Rows from block 4 of a small sound classifier, named by matrix and row number. Rows with one number belong to one channel. Each number is 500 + 40 x the weight over its row's rms, rounded and kept within 0 to 999. All counts start at 0. Numbers have three digits each. After the name is the row's rms in percent of the matrix's.
After each channel's rows are labels from the 100 clips, of 14848, where the channel reaches its highest value: "responds to" is what is common among them; "lies over" is the class under the peak. Only what is clearly more common there than usual is listed. The data: tunes sung on syllables by a formant synthesiser.
# convs0: first width-11 conv (model.blocks.4.convs.0.weight, 160x160x11, each kernel summed), inputs 0-159
# convs1: second width-11 conv (model.blocks.4.convs.1.weight, 160x160x11, transposed, each kernel summed), outputs 0-159

convs0.41 068:521457458560503485543458532538528500542517512551544599500525534567515510559521549515555487490560546561529484447513584548498458503544531525546493517548511604489522532491555503487521558574548566491553556509549537577506495503542541495539501477573501516524500522554559506474518481537512558556557499500555544488602491463507537529553548506541512518528555549523531555520540511541563512545520510562530545523530519500558533468518551548491531484426538529456571574543504516523551527515525535
convs1.41 139:512460475627488447479551507511483509511513509524493492573536476526539505492524503511512530521741550525487530719538518482502507511485517515534569446468474530527527501499556503516517469500512549483537497498460538512507489492515504496550512491518514522518460475495556530513515518552494424512353508442529520490436518504509532501496520483539511482479518502503501515497552536524486471491460512459512508522468500496505517491432506487509496499522489505509484484529524445494487512510508457
responds to: the note E; first note: E
lies over: silence

convs0.93 088:519509518514486600569518523473549567509523506523550553496571539480518538500559534570555529542546553537544493529551434566551553518538500515524581532528475529526544595505495525453524526526537564511527519528551533555543519540523566492442549558518505558501477510487517504623535483572536531471523589555542500530532524559518487540500581513531518543528495531537511548531507553552473493502503531522558524538471527508538453530547464439505512544508555571493521498540536552485508528543525481
convs1.93 096:503437431511496558528484485499518518511567505476493452438605432449467456474468489500529558447550541468511508526505542511502539492495492442437481538557542565483475555396403455481483523506555525483529561476476523587565480535521554515478522529506525494501557477504484568542433497502526507457482489507492502535515544484504492590495585506574495495513508564491506482563522578506549490524510459521581497583453500463521525507523535509483480492395557487542562464505491485485433482458447493
responds to: vowel: /e/; the note B
lies over: silence

convs0.100 083:545531522522529507558557547534547501533533517468562449547473589522547522529454530485519535560541556533458557544508542524517530471518531519523546548580502559540543557507496504553547509522520530590539520553559572531489523457541530542524496550526532587498514511432547546555540529454488553571523579531500514481483518522520495564560534568478538491514552559533548517542512470534522584541490524464512519521507556532529577507526527528535549540503520535510583506534577508523480512548552506
convs1.100 092:530552537585578553558535574509457465533504493566540519468542549456522560457514530587534493479647507457458514644537471458566496530487449460527489479548545503514548515519449546501549468550512500518512461532501546539483533427444515490457475516507486477447474565466458533470511465565469500539397449492550484513445494535516514463476515536516526550535505495507548544476498551531476566511484485495506515553506513516521515507522523448457478494485586431519511470513500504480458488503491535
responds to: vowel: /u/; child-like voice
lies over: silence

convs0.113 093:505548536588516478530516521529563506518542503526560552518494528499543520517511535495539495529509538516522522519499540553522546525533543542546541570620580575529529540535541551548524542561550517545509520556538537587529519486544546513536564537518519573525550524577494551540525493529533524524532518539540549493547514554528518574532551579523531542511568519572550522535529493508604524523532499517539528553524549513519521515521504522541532520516518494597570482539549529513484504530543531
convs1.113 074:508502470587517543571503547578524490531514461528476449468469517473530544480477515499502493494688468499495512657510569520488492486517513472488496493514514473532477507474476520514491508466520568516464439558540501488513514523485521517523530523467558497537525503465454481482519420569476501455363528509576547524509468468556517475526470524486473521530434527470565521502533496515421528537532564538484473479489470490495551469538457537535514552506578432489499493518492503530488573483493528
responds to: vowel: /u/; child-like voice
lies over: /u/

convs0.40 092:472483492558560500491491503540552541561499511556577527491548545454481497566517498489529538438447554551539535529502459542551536539514523502537545583592583493502530499550554544528491468517526565548528559534512536556529479518541466493544547503505533509511569525581487537560560461521561546484484552578512488552567496585522489561526513561521568475493561529533472504526527512585575484561510508473500521538459459512524510470526555476493568557503531491511561526523553522517532516531477529
convs1.40 100:536445616533516470530551508574556454526518537536466582546495541500549539488522546575521521556569469502432526538514542421542515507480554563538480485488466561550514477434484501505461531547508547480514493519547520502503551492525539515489456529535503451563447541504522514478509564530499557554488532532549513505533466501557558509522571486478573404499484505521527517530523434497453462470433503501569510554579528503483505515589469531499490456568576478535497495534533466552498515513550547
responds to: vowel: /u/; child-like voice; consonant: /ʃ/
lies over: /u/

convs0.121 114:535544555507546553531538558554545569555530548537512529528505548503510539519566537518538551537535500534517548511560513509533514552548514535557483541520530529531537501527555541557496541550529559555528543535549541504550530530539532529505557517546567497536552546519507524494511522543544560520577561522551541532568529570554538512541537522536532548530522549511528555534540485567522532504564526550536513555563538500532568562555529543541536549516556536541532518568537544531539519542538544
convs1.121 060:548560564584501487458473513452524462500413465559534499513520481600515476554455499481521534495653517507490502660511526447468572567432497487469535481509499528500512531454478460428515527509501548500491484520518501530491555493555501512516502556484517551576465523451540478520555501542531539484440560456517526489459477443490526528548532526458536487441494457539557486522539502484501521479496517479471455538496512526446579546479470499456484477528508510493547496518552524568511505504536589
responds to: vowel: /e/; deep voice
lies over: silence

convs0.15 080:526503550543524466529530534532558438519527494519516541586482525546562527521516536565521559536502481546526558510530502549544508516438501535484554565547539518492540529454510530504481482552522555550473504536482543548520534547566511533556516491500557502503579541537531534561551499583520538477497564467515545562582540545493518567509554573494510558450593525478575526482578498489564526557464527517537530561506493579517507504464502517502567493535558446532546563496554494530561501506516513
convs1.15 103:530470551537523497493494598574489484507500575533471506439479492471513456462541483520521567516589416500511556567508527463516512497558498564549479421478502514523533517488450491539456425541511481470472456477495508520537528576465550537488507536489467447562405551559466543512471466549505449533472460488539531518555475487531552493594521498514502491509527528489570570574543504442492436465560486561528522511584470570526459494471536521510518457517529473525508492575532518454538498506558555
responds to: vowel: /u/; thin (high-pass)
lies over: /u/

convs0.78 073:535561556494576451515512541578514490535552537544505512575550457535550542566504559477504522503549588516528529552518528517538522549516570504544486553511514471504494423502547486528563505511441540555514534522556507520515564555546523483542506517549503523560562553566574527501495547567494548495550541504446505528562504477549541514512529546497546523498507512517562527540499533531510512523450528582506505509512558536536554508547524560491551478583513515533527547531526552554556571587514529
convs1.78 139:482533528602514475513568504496472462502459506516557478605570514519544488524525491508536523482689524487523516674546519510553530524422525509505540508485497516438523472523519531487545477539488475529543509505430508560531471541516508481511471523524496499532456492537539464534581507543502474482392480498520512469530525499519527492504529561520545507495527518484551526515535575536522493513480470476493528487537538555495437493435506438482504444506471533544532534555531457507508508493523447
responds to: the note F; first note: F; vowel: /u/
lies over: silence

convs0.101 105:517565567502518539506526554573552548518523547502514506543500528496523528501564538519556510529532516525544539500601523517552489567563501531544521566530522526522560499516564561560507557544558550563516545568563510505535529519541515516497586516560528497545541546529497550490514497515538551501578573503570556494557488576571534506526543541511506535514525571516510562514531496544521540510557513547564516547510544511537572557552529532536484524500549504521504547547524561518532517540527550
convs1.101 079:496544518441451489557427522443497515464527483450483500435483519492452544528470477488468532430480426504491493481540461520503511465473468538511484544546528489498444432472408508568476557534524456540456475488482464513534454499488463401449469512469533492447530450473444432510505469450499518468529563570431493504483484492431434499472444539449425526520589590489502472499447441494480532472471501572415498497488523528499516559515491477492481549491533503500594460423431467528489549460463535
responds to: the note A#; vowel: /u/; first note: A#
lies over: /u/

convs0.5 085:539524503527554582544531542560513555546569508539560513490518578485491559522510529522499554510534535524472543532546510539485514523551544488501580544556496493555521607491461514550524520500544541570531537538559544539530550517522508542460521540559545545513528514416481509594535531491518554518535541563537479560461560578521459535554543534507566548483472558531517523539502542566559564523490533500538514559470509488539540555568502513520499539553532565486482533517488509526474531513547518
convs1.5 101:517479463522545559519534443499477518494514456534605471520603563489485495522547448550477462491564494500500457553521478504530518489471543430499484568500461455482506580514495487440546478490504493497531456511517517585447441507548494424515482509544529527549433507559523504529519483535444536525481466533540509441420523392523555555486533488498527493502549481552565530438444590555523574547509504467499521490442518411450472497551460473448497510486537473496534496508512515549495481523422439
responds to: vowel: /u/; rumble
lies over: silence

convs0.67 100:534531551525518548530526554552573574541567535491531500574573541510536530526497552531530511565535540522519514503541556571520509504565516517528570552564533558561493534529527516542512527560538537563525565547531517532521537564531518527504533520525534520549512544497489531535528528494537537497552585542550569500572546492519532502512502535570542494563501546469543553519548560549502556534585519516532523534501564510506560522504560551564512511509535521491544541507496521518563518484571562
convs1.67 090:572541523573539597476494553479447547495474567545471533500490430486513501545510449477472520522593558549549510578569474547505552499523469465525536513494493447476536552452557526493460504487499514480552465496489490524444526482509566493518516503478532486507529490465486481528504499562498482520491378530517442573547478498476531492429466471496486467538452559552554528486573522577469512487564539511458502473470496475540444501413496573532467555506560518538488525526543618449531471493487493
responds to: vowel: /e/
lies over: silence

convs0.12 076:518483511545536451526515536526561500526517559549526541558526511484559534540522546495561538519565603590510518554478521516530501519511530572543488514512552522483538432529588534468510575539519568545493502474521573472532518500508560536557495510519535513508511533517559549486496523553487495585530541510491474523567532550522515482524554559521510566564556519460505571573528527521550504531463518549518526550517526586551507559539496573526523527484537527487561555522539559558547564504491526
convs1.12 136:491520476625524466518496535563518457491488521543530477572495530541487527539472499488480563493729534490484518709542498495503527519503532487494523513511470516496525489548489500503528523534522512497532488518467532527491469486508493466488472517532508505492509504494563521497517535545482516516347479461541513498516524475520539542504486481566528508467536519511557517513561518552502523504475503436487537521494523547482498472491528477463523515510470529529479502536520441495464508534440464
responds to: vowel: /o/; first note: G; first note: G#
lies over: silence

convs0.90 087:542580503518552498522557532518545510504481546549550491535557536497480517529463501546481570550476554480519599521585507544517598547513559523532511568555508492548513557562486527555560438549540526509593490541503488512562581520531499547503537527543517553521554507524530543553517570535576559523508542485514512483546520487537556532545479539493455517514524491517550510549513544527506549513489565498548523551492504555518515573496530515528549469605506523534531438546554495500477554509522487
convs1.90 113:499422488585547512559506585451499467526527458519527511544462505532519556502471529549485446502619495533563490618507499564550472547501468509476476476534468514520524478501535570532491546471583465526457504518531486451433412538527559469526529498510496555548549551483506426483526524537518564512421535494540492596500529580529524547490480499529538515454534455490518530503500510562475471556518563485424499498517517498535503516502470493504460457473550521535553531552519449465511512481505589
responds to: rumble; first note: F; first note: F#
lies over: silence

convs0.133 078:470552553532522538535529563519486521544549573509534525496533549521542546540489513491533552541518542544550549607577497501526517524513511534547528532561491524528537493557489524543488538585532447577516530517534518476539530559498555560536514526507511521550579531550488550566563535534537533510520528527532524506457523527523524559547528590539533524553525549497564544517440526510527546595529534471511505554525526601547551526493534494556535518497481529493550549501567480527557503519527555
convs1.133 113:528583495596544513458472465503521436522450527562548539520538541497527458472545499562444480513597541485489528608510469491492565524371499458435494499545479494454544519513446455474512407504446500544470538433464541544504457448522537500554476503535453508512540522538492475498529535558460470546468504428539538516518521499473529515523479517524493535415504462493502539473532539537505538550487517515405551498504533516513475506387544516530492463512529515452547533516517461521517434457500477
responds to: vowel: /o/; vowel: /u/; pink noise; white noise
lies over: silence

convs0.33 094:532553545503557542530533511508565542534507526527541508515543497470505525491570501538545558530522511512489565488568497520524544550545549523536503547550532567567528534543526560529506521519512561559531558575551520486533577530519491525538543531573536562526557522504480539507505534560524557475555549544540576546523527519537554518532521554542489528521477516536519511545552514565531524533575550549558500569524527492519542609544533533581542549550526477504505500569547515510544525522527541
convs1.33 081:478516539546525538527479556508409449542514512468530587547494490510484493562512535480469544503576526523538475538508481483525529475431518574485525470442487462541472449545456561557499464508567481551477477536423427537486412535463569441522524489502485559512460523517484489432506506516529529476433533476530482451488451555512495474390506471459509405546495496515545520478414481510546513467488536515527516517474563565480471466476441475569446526465504460478531506487452477512457493495506381
responds to: rumble; first note: D#
lies over: silence

convs0.56 082:553501545538584519539543498539499532477568565527529545549538482526491541496552531531504570547557571534483541516533506481519564527540523571562473515516563497528480510573561474554553514500494538503509522473538525479609555493559560577557513537525522528504511528565578544491505503531498585512536511580487539555527510478547544494531498518497458519521543516498545544529525518524585510502526515552544524513512522517509507591566546563531541536588516536533539490537524543528509552519557537
convs1.56 129:547499548574516465549553529503483514513458472533503485609530501526565558499423545565503423500588587513512524578543514539555470549511498544486534448487450497519523449546501522499518462554526509492538454536506554546438412513506572409522559479573481540507483550549535423490548558547555476506459484550538521552536537558544464503534469512527518490568499500508557541499579516506510487484558528500421480474515527524489529505468478495458459510485494499531528505544557468458508501495547457
responds to: the note C; first note: C; deep voice; vowel: /o/
lies over: silence

convs0.49 081:524540471464489529517537509500548565505505548535570569512524510567526511540564525502486483578518551569524541475459592548486432528578580502546532537535534554581510526535574510517501535493532522570554470513539529514548552541525550492545566486537549542547534518491530532488528542509472521526512552486578562525498519502515540523564499533582496496563460464519488571551555516466539546540591575523506514537530555461496525488523516545544525470486566503472506522522467544522526574511515526
convs1.49 143:523473499626478485522516532528527499498497466522438525496479523509552494494479529425504489484723493516517515713505522453493509511505520504543521497507535488519480522476540519536548495473526527510540457506485507467550483536475504529526496446507523512538488501541549540490485554523497505531305479496505473522465527541512508521499500478520515481496508494534548493540547488487521475497541526465485519512528442495504493513513493486442537499493522479546487500539501455494505473530461494
responds to: the note F; first note: F; consonant: /ʃ/; rumble
lies over: silence

convs0.14 082:538496535531532573505526518567561537552562601557515539496483574504563549468538528512562513554529562526489543446525581516540516563547536506523497501506483495555524569540506526549526504557531499519538532534551563545541533488519549525530494507524564481498511537496473523498488501534543588511558550589557552540526590529530507499546508496499548530526518514544547552539562528546519505486531528495523532548545528489505574564564564554533493521540506539546521516562521533566515493539560526
convs1.14 119:474471512454449552508481483501482558489452552442496477482507625468453458490529466466512432447468494507536467471510468518447486489430519483473468513487527509498448549485495451530455498477508487595509441495535484522453425478496475498448505462517463445529490429538511419526551565450517543491563498597463467468496583473514441534470567457469504552505490489527467449465513575469476460430523548510501509436578472461461533473539467478420534491475492455513486467457486447395503474467450484
responds to: vowel: /i/; child-like voice
lies over: silence

convs0.118 083:524498495528522454526497538559558524505505548571532490542485553532565485550558539505551525511509585570595502511521556536548454542526561497566466490471512482518535499528594520512469579546543575495478470534524572537499531512522533514549528551555543516548519534535523504466488517517494526532511550543522471509551538524509529490555554499525480536558533528537519545552537484509551508489531536574530553538531504534534569456531481546520550472398544478501518602526517549525574525569479552
convs1.118 152:528484495623522428485553517526467489519488517533480524539536509521506523477507478519495529525728520478498534719576530516523486531500534499526531483488490536486558503478503542483518500480498531492547501524491540526534479498482521508510523484514521526558508475506559525488536525565440490502343488452525530517479545462523547530494526497526495493462535491516541554506552547538506493491496532468492539536508491515501492481502521486510518506503487497515510473564552496516483513508506514
responds to: the note E; first note: E; first note: F
lies over: silence

convs0.22 084:540520486582532520524498525544536546503554516520509541569584492571505516540525513502523495519533545473546523502479524537529514541540537496511559548553560501516516532538487568495555533535545537514545530542553537574551532515541572524521589501530547566531569490544562551541486594530545482592506504538557518526541559498516502538528530486528530528556484486591555484544499591542564516488538591544526483541519534499513521557537499498535529511560503493533566450508485559539497517538465496
convs1.22 108:570465515596474502508551476503488502532508535588473555489491539442485476504495488541537451523683496507497560682468488496493467539504526452495512498506497540436535501498481512529453512479493544476554483547517544486486525492562519545495521534540536484588487487516504531513510535571492489586391516494569559509488519520551571506526514498519519509493515553489551563529518543554426534533532477528504533500505513498502527477508515539491539493487541542507489503552566508538519497516501530
responds to: vowel: /e/; muffled (low-pass); white noise
lies over: silence

convs0.25 071:530568505564558527560520500540560514526536520495490545511498550512517577542516522533532555532550497482500507506521546490533555536555486546556521518544552509531556492488542531545514528529556545535516527513578553547534575548509516537553531602555539517519535517554517545445517496490515532475556528562538546543529527540495561519568540542478539548565531513549529501560507481540554537500528502542554517556539548525546559522577530543562537547536549561537569508524555538564468521552490516
convs1.25 098:548441530568493523445509468477446514560538504495509475551504399511496471554495508516468484500649507488512497651484538489489519539404524577516479473419516502541508512548521479595506497523467496472585544516475523483482465518503441446488469485516520524525494504448526469520520519514502452466438472521503477519490457529483519526528483480540533534455589511544521483499566528524506522523497484457483479531451502512490477505445568462488514489526438580532353540520495510462532469495498479
responds to: the note C; first note: C; rumble
lies over: silence

convs0.148 073:489509545589533492567460519510537527442547525505540536478533491538545569535552559488484570498507517544484505525509522501527580531553552583498472463519535479546552517535544535480540503521543575488551531497543506493529575525511470553559511539576475522516540523550551531507535550562477626477513497575511578543521519493522532524539495502472505518495523540512539514602550518532575531551519550560528506519481499514492513543559578539566471521575530514517521541514527552484549557532471530
convs1.148 131:556500540597565502497527546495459493552480502551526483585492443520525505524469504549502483514662548502528506641543515470543509552415495573504550473479454522491497480548509536494502489542525533494576512533399521473506434516553501490543501473570544545479505526523562478484519535556570447459424490443553559490502522534541550516491504512540511473509565467521541506508560504531488530481535539465452495494508520494495458500436541500555531505499550503553473506533547475519524502508511466
responds to: rumble; first note: D#; first note: D
lies over: silence

convs0.62 085:532531498562608541538568571529552524547565563499512443569536526548515527495458488547508542512512507509513512546487539471492461522545472517563525528531557544487506512538514536508598551531489508551545513515530550518504526516524512549510498569488528558551503515491498548527544532492528502567514554478493502576544572545517487455506512579522570538566497555505538491528505524535536554543569486540480395517548554573554571486526533491513529514577522501557551539523536539517459528553547503
convs1.62 142:547500520594512516520563514518486528522444516589547507510519544499548501558430507540479500528620489429443551598484486396499560523500453507498502440464525559495556531476438461456507452475453523454505528510507573501533492451533519487550527519550498489520513519520525492456512477568507477547475467517575520555437505516507556467502503424528523485529522443540540582537554558581443511532514515532534490496542457478515510512478560550498500446548548500472546509518595477514457503485518520
responds to: vowel: /o/
lies over: silence

convs0.60 080:529540541559533547552552508527553543499533494490522511521548564562515501513544524476535545525547557512538544512505508534550560545526517558550508552523542524512531490452514543548538570550536565514491561534556548529513558553545566546511563552552553516556512520542524568517522527513553559496543526559559557562527533554560528495528504501487519523535543532550544553562488525568537520528522506536541519564467518502495567536572582531546558549535539483516546512544486518560540515535527536
convs1.60 115:577434515501543504476563454501450505502534522542460534527549480459526490511532529560490443538516469533521507504515478553565467476501503531468501512472463517461548595529527436469503554492487406465583510452495546493484404540534457450456452458555511501548490528541533496614555472526493487523558460555493461486548498511527529532492500497515461478477537618579524548489484495518520447489492436452442481474469516494487421438532485474458457538449432568522495506528555517510524457477577474
responds to: low voice; the note F#; first note: F#
lies over: silence

convs0.86 077:553510534504499472502497562509530514542552553502537563502526547533544548563598520543537537511549606499542519576570552522514482541509528485524507520497508550515499485546498602487463527596537583537487540559543544490511523522521535538479520522556489504556482525536512504524475557539548519447542541561550536561532528509496538529504507479571491517513550491474523558546544581505490512468529529519540490552544531558579539560575479491539461475487526517546494560566543526518590514520499508
convs1.86 138:464557464556497497446494474449468520507515596535530524553498496478441423451554472557503482522576557489542483637535492511479502501503433467487526516496481549456509473468467486466482544482467512530490408452532543534417457491479536505403520472489418523484427491428493496508464540543502495499482499492540494487531556481472471481432496462544495545497520409482548504428493547476452507418520540472446546518530552548458522401491423538501459494525514487487540483493513465440517481496538526
responds to: vowel: /e/; deep voice
lies over: silence

convs0.141 094:558544544491535548546547543545543551540505514542496544580505539528502527541575504493555522575522517524501573520542542526520536524539563563530489544554531525540519494520562520528522533561536539554499540532548520504553544554526522542523563546556562513547534517527522528493484469511526553493546549530566563548549520580555548522558547555572509536520536555536513560508513464528511515498559498556531536530528556480520538556542509500556515548515575509557532519560538521558550519541514546
convs1.141 083:451471517530485485481483460478495462423512487467509497484500466606474438585463529454516552472568494477457493547468469519508555460502567500467523573438490406508466427504423505536572503549481428482517503486440471500563474445554480480501518518483524547454544531553500464516499533488490483486431495596471519484524497512448471445548472434543507499508515519442450490514479453467465480524465557564505495468559477464505406512478534442495508428529545431523486476462479470445572519447450443
responds to: low voice; vowel: /o/; first note: F; consonant: /ʃ/
lies over: silence

convs0.47 073:544470513549521547512584517538493547535568524480459518570534553551505508523576497534539554582564622512535571478531538528473550552521512489510540544542513528513522532481497538499514550532526498503531498546556517544496552500525551545488522543542544500562484521515509488564502538498517527559547496558561528536501571527532469546523495512561504473543515552561520559523551553503485483434530531507557511502542531553552553535558510560558491489493545549460546510549550535562564540535566559
convs1.47 114:509459529587494503518529448477430519521510590556474480521520505443499486515493524489490470510622536478536494635543457490524527524470464464464521422513525565479488557441423521471453541460525481460534456441509562578517478516539508510449494470517518508539500507502530536517580535571497478544454501535544462498523572492522497486434563474522544540516514502512549526477560563534461514418492510555473552498536453501451511465489459520491525509492508576503535377527550492509509465508540521
responds to: vowel: /æ/; the note F#
lies over: silence

convs0.105 084:527558525535551505517513539535545541516554568559537537575499499508585514548539530501543500522500552541529535467554502542572442551525514538563496544530545511494541474511590516540501547589550549548519507505550540550516521533534533487549522479578564500536540545511577530463503497544510539535565571567538511542565534543528529506562510528522488511502528517553551561529565458517575529479486512526522504526543489513523555547552517524528564545496547510492566530556552532548535530543492542
convs1.105 111:520490500591506506510527532542489443498484512524505478556519540527523504538475504533535513504726526498535522730516545487488518521503491538536476478470473554510532532523512515476577514519520532461557495535467520472541470475503505485513456536489514560561495509493518506507558507516496493519335498471530542518496516515513544524505512492514509498472487523552529538536543521564491502542539503463508503540463466521510478514501520447457520479518493538492487520521509492515486500541513489
responds to: low voice; first note: G#; first note: A; first note: A#
lies over: silence

convs0.77 080:543519557501552542553531544556535547564572556517525481560519532525524517518473537523548575540520512511572568490592488523529564553552533556486555543531535518532527512510503512569530508543516556528537550553516526518576558520560544594514559512538519519571530550519516538528521515510559479507535547490492523479515522544580587529526566495541541536564492516502561542523522494551539503509570519547520524543509526508532520570541517538524509535545513482526543467528572538525518510568533540
convs1.77 101:487546569573552513499546476484470473533449552519472480527520498458518515471459495534482468539675490496499527676501488506517489535447447517499432487493483480500521530513467518418502496529514465535494456531486525509414474535516533505478492529571547495550480471500528467537463472531537494495379523512512529520538549400542472562504478506560463520511541548496507540522507546448460474508566507510452507465482555556520467496466448474529521493492526545515566533501522548529476534469527535
responds to: low voice; the note F; first note: F; vowel: /e/
lies over: silence

convs0.26 085:521577561556486570527505532562525571496482577515517545501518539505526503516608557511507499522462555470506516487527464549510506543541494563510498538510490469543545516576559532588508526530543497564551519563547489518538491530498486473481567510525522525541528561528540491483448554511549567493530523593526531524527547555587571585532515498580524547518495514563523555497521505547534513480532566517534535502553515480543560536572550505509545549544534536570537482539505515528520483522504541
convs1.26 116:561446577581515417533494505528462477493499485564465592480470524410503516454473569477557531457598514499463538587524457508513487502436579496513524565492513522504538456545528542518479498508476494538548422543555552500473520482529470533518490519563491453541526537565504451484513495542488524479450485572542484458504473467506506600491500521489487440469508468524515518532504506566543459462507478495473520458540485484480493522527518479395487407485548517524516506518548419528503534452403501
responds to: vowel: /i/; child-like voice
lies over: silence

convs0.0 093:559512535559532554511542549555542590557519533511537522529544550536496503514548524498544539512530483542507560496525506511517546558581501527527545529540545505520518536552513535574540516534523550546483545569527530558489520530563504551514546514507523538591525517505522488501533550520562547577540519561519524526534544578536483513519526517562540524569533515510505531477513542552558525533578519531517520547536553530484568550546547547507449559580531514569531513548555539539527482562557528
convs1.0 108:495481459585508469510514470429459542513489534579486537583527531510487416550459519528483503501600546464510521580558519498520527560465486476487518459488455520506556486478480441439554513391416455498501508503502586552513443533497510454528549491524480561475508475430512500512584528582511508605499493476558455471488459469495536547428512467516566534515500567464533566519517554533481515519514539480499517509523540454473512489524525548530482556542521510426493518502555514532488436529508536
responds to: vowel: /e/; vowel: /o/
lies over: silence

convs0.24 090:521532545592553483547518523560559520546549504539546519501503538517532550486490552524540503511536546507537532460531537531530580529536553537510509531573549544530552523527513514522531515529555533533532574520544528593552528504552463560527555551525564548541551531563463545491497501518516528501519536536557549547556531539520535568529527529527572534511515504576542514516526500558569550515524505524550563519482511465524563522544577574559539521503517493534565467541526555550486457528491553
convs1.24 073:480480443547505551546456524520489480485526500553477406529460505446481501477517521503531526431672484505500516645539559507487484552515483512531486487538492502500518513512491535466442484503518538492507475516516475406538519505503552528566510490489505459488492528471480493473539432555511505550377471543542563522512492500574542462511533524533495512537500489466523486579587469528464514491565481541529482551480454511486557551552515513534529490527601434517503473495504480495441566496465507
responds to: vowel: /u/
lies over: /u/

convs0.111 087:498565534460520526531567523494529519517552576527502520570532520512473545531496529479549498542541488512470522585575507503563448542505494513537530539541500527521526469522501549528500523530554499558494533458510538475569494482554565526491469523542537598534530546484512483553580514498542575567545518511541528551492467497556572506519506531470505535522528594510546547527460521498505551550499513518531506482495587522552549529506528564529579588460488550450541514526590540550496524507577576
convs1.111 093:520556512558493492483513439525476471519496517543551496538542539488470441486492500511489495519596557465515524619479444494500472472486550474530566457481516496506536445475483483442560393526510537520529506575431534523430494482528526477481478537514437514457469516493524510527581574528487559545443511533526545473498434467527503511410471550488495542515495550550461533477481562486470554501500535492481542494456588542448532449424539449545396489461527553539540452529510461504513548489552495
responds to: vowel: /æ/; child-like voice
lies over: silence

convs0.76 073:505586511545554513565540496536560475519494480547518539490497510526551523548494499536485573538513493533467552436527521528545523513506529511525504562533575498532541549514533560513558553506503527534538527558560567536578559546527462508556510551513495562530532540551546539509538509539488513524512534568501554519506552566515556535514552550485534509493516517518509516575555486563563589519544488550563551523538529526580533554550576570556545534546555484509534497559511517506520553510554527
convs1.76 098:539535599517529476455505505508485531503439554501509499551574421521530479538432558458559442517544568449598458542544432482565471547514451600473523488455438524512488520583486477538494544536505426434495517485479496500515446628482449495473460426527514546510458500492513445515530519507564453507513504553493445462467482485493499474443497525462470470509576538585501492456538446536488485460484536473451480497533495499493475502476486471454515466535496563539516487487476509533530449535516555
responds to: the note E; the note D; first note: D; first note: E
lies over: silence

convs0.81 078:509570529500565546513497519555552564476508517537559521509474573531492541513545549557475558557481513525516511523505556551532507557544523482514451541531510559583571550541571546564527504523552533559525478560537531523492553557529490526512586550556472526523482545492517577482520567546538542500518510540551542554556517484582529530540526522541519540536511496527506570537528518516583571509570542491584505547555529470542564499523469486541523518547546487553513514505546497469531506537507493
convs1.81 101:595471517582574518490564545477429477560488529536520544559501500532595499496462519509545463515648541505529534628533527440486504569482540529542568419506497533538515503508532554566514489529498529502570482513513536545549466511508537484519510465536557537509477556505515485458512537510550522470419518449513553473449510467528564466466470503518489454457502471515554497494499455531447538546540522429416466463498512504494475525452486516468552471488520537531499520529531488545523499555498502
responds to: the note F; first note: F; rumble
lies over: silence